config.toml
model = "contrastive image-text model"
dataset = "rendered made-up planets"
train_examples = 195000
image_size = 48
crop_scale_min = 1
horizontal_flip = true
tokenizer = "word"
vocab_size = 28
loss = "softmax"
embed_dim = 384
encoder_arch = "mobilenet_v2"
encoder_norm = "batchnorm"
encoder_activation = "relu"
encoder_depths = [3, 6, 6]
encoder_kernel_size = 3
encoder_stem = "deep"
encoder_expansion = 4
encoder_widths = [16, 24, 32]
text_encoder_causal = true
text_encoder_width = 320
text_encoder_layers = 6
text_encoder_norm = "rmsnorm"
text_encoder_norm_position = "pre"
text_encoder_activation = "gelu_tanh"
text_encoder_mlp_ratio = 4
text_encoder_head_dim = 64
text_encoder_fused_qkv = true
text_encoder_bias = "all"
text_encoder_qk_norm = false
text_encoder_parallel_block = false
text_encoder_inner_norm = false
text_encoder_positions = "rope"
init = "trunc_normal_002"
residual_init = "none"
optimizer = "soap"
beta2 = 0.95
learning_rate = 0.0019
beta1 = 0.95
shampoo_beta = 0.95
eps = 1e-08
precondition_frequency = 32
max_precond_dim = 1024
one_sided = false
adamw_lr_other_params = 0.0027
ema_decay = 0.99
max_steps = 4800
batch_size = 128
epochs = 3.2
lr_schedule = "cosine"
final_lr_fraction = 0.05
warmup_steps = 240
weight_decay = 0.2
adamw_weight_decay_other_params = 0.01
Rows from block 8 of the image encoder of a small contrastive image-text model, named by matrix and row number. Rows with one number belong to one channel. Each number is 128 + 24 x the weight over its row's rms, rounded and kept within 0 to 255. All counts start at 0. Numbers have three digits each.
After each channel's rows are labels from the 100 images, of 14976, where the channel reaches its highest value: "top examples" is what is common among them; "peak on" is the class under the peak. Only what is clearly more common there than usual is listed. The data: rendered made-up planets. In brackets: how many of the 100.
# convs0: expand pointwise conv (encoder.blocks.8.convs.0.weight, 96x24x1x1), inputs 0-23
# convs1: depthwise 3x3 conv (encoder.blocks.8.convs.1.weight, 96x1x3x3, trained with AdamW), a 3x3 kernel
# convs2: project pointwise conv (encoder.blocks.8.convs.2.weight, 24x96x1x1, transposed), outputs 0-23

convs0.17:137112131171128140118145077179161114139156169145144119126133118132122164
convs1.17:151174157163137144141123131
convs2.17:150142125101089147126078136087129108119100120167112143114133103136158162
top examples: cloud-covered world (100)
peak on: planet (100)

convs0.94:159110114123146097098109167127136134145110122166126099132168089153135091
convs1.94:121084109111102128093110147
convs2.94:133117102138143088139108141169132158178126115111174130141138133173149126
top examples: cloud-covered world (37)
peak on: planet (71)

convs0.33:155115094146091147128090077156129132126157143131150134136158125143112171
convs1.33:156161160160137156144127140
convs2.33:110131108098137120153153158106124119120088142129128149084117079140172151
top examples: cloud-covered world (100); gibbous (53)
peak on: planet (100)

convs0.22:102140142114084102127069113138133168145148114109140154131081123115121124
convs1.22:133123137083105099095103128
convs2.22:097095142138117134154096092113142105152077139118148145100131128098117165
top examples: polar caps (73); lava world (60); full (55)
peak on: planet (88)

convs0.75:173124086131074142163117127163137096138109139111121108099112124155120131
convs1.75:146162156118102106121095105
convs2.75:115136147140104125118106121149124197103158145146087132113115124119108084
top examples: cloud-covered world (37)
peak on: planet (59)

convs0.58:146101125137109117143167095110115094114158118124149116111125086113181157
convs1.58:109096131137109090149140092
convs2.58:185147134157113112140125140135101122113121147158089076154150117126133154
top examples: cloud-covered world (78)
peak on: planet (93)

convs0.53:144114117117096115176109153112120085163131115178132122155156144129123156
convs1.53:117114114132087106142161163
convs2.53:092097129118135108099129120151159149106169158169153126106104111090120129
top examples: glowing rim (74); cracked ice world (49)
peak on: planet (92)

convs0.68:120089078162160106142141113128137176118099122116127140160161127148108129
convs1.68:121169152099126142096117102
convs2.68:155152138118098138122079098132122097093137119103119128177118154154102113
top examples: cracked ice world (91); half lit (61)
peak on: planet (100)

convs0.26:136149097109151133126091114187145132132152109134150110119112150096095092
convs1.26:115121131095098108080115133
convs2.26:101151133193101106144145128168131136121139117148148123108122176099128143
top examples: polar caps (77)
peak on: planet (75)

convs0.43:109154143108122113172103062125142095145172117128130157136127126116145128
convs1.43:114081102125119103144161138
convs2.43:120128175158109148140128107106101119072114114107096087144158129124131135
top examples: glowing rim (69)
peak on: planet (82)

convs0.82:139139086061139130130118124144148126134159151141101122079137099121148113
convs1.82:102130157096120162094121143
convs2.82:162130125150130139200101157142101155141148130121121105102147105104124109
top examples: cracked ice world (77); half lit (53)
peak on: planet (99)

convs0.71:146069102110123167172138129113121165127100149122154115139124108113100126
convs1.71:146173166139145141129116155
convs2.71:167149132148138112125107122163133131126120086129071113083129117171135129
top examples: cracked ice world (95); gibbous (56)
peak on: planet (100)

convs0.62:136105104161128138153113182118154099156128127197124128136116141135118119
convs1.62:132121122115181164129132100
convs2.62:136112119116126142108131116104142145136104055128124170110082118103105120
top examples: polar caps (70); cracked ice world (57)
peak on: planet (97)

convs0.47:144115091149119152129107085169115150118132116133186117113137110151102154
convs1.47:167151172137127158131138136
convs2.47:137126122123105125173128142116118106107116125082104144099141120186174145
top examples: cloud-covered world (100); gibbous (53)
peak on: planet (98)

convs0.93:124087114096134147107108100159114132083135107111085129133150123155170118
convs1.93:109097118097111136103099097
convs2.93:150151162185132161161094119157111125131120172103133146115129125138148113
top examples: cloud-covered world (33)
peak on: planet (48)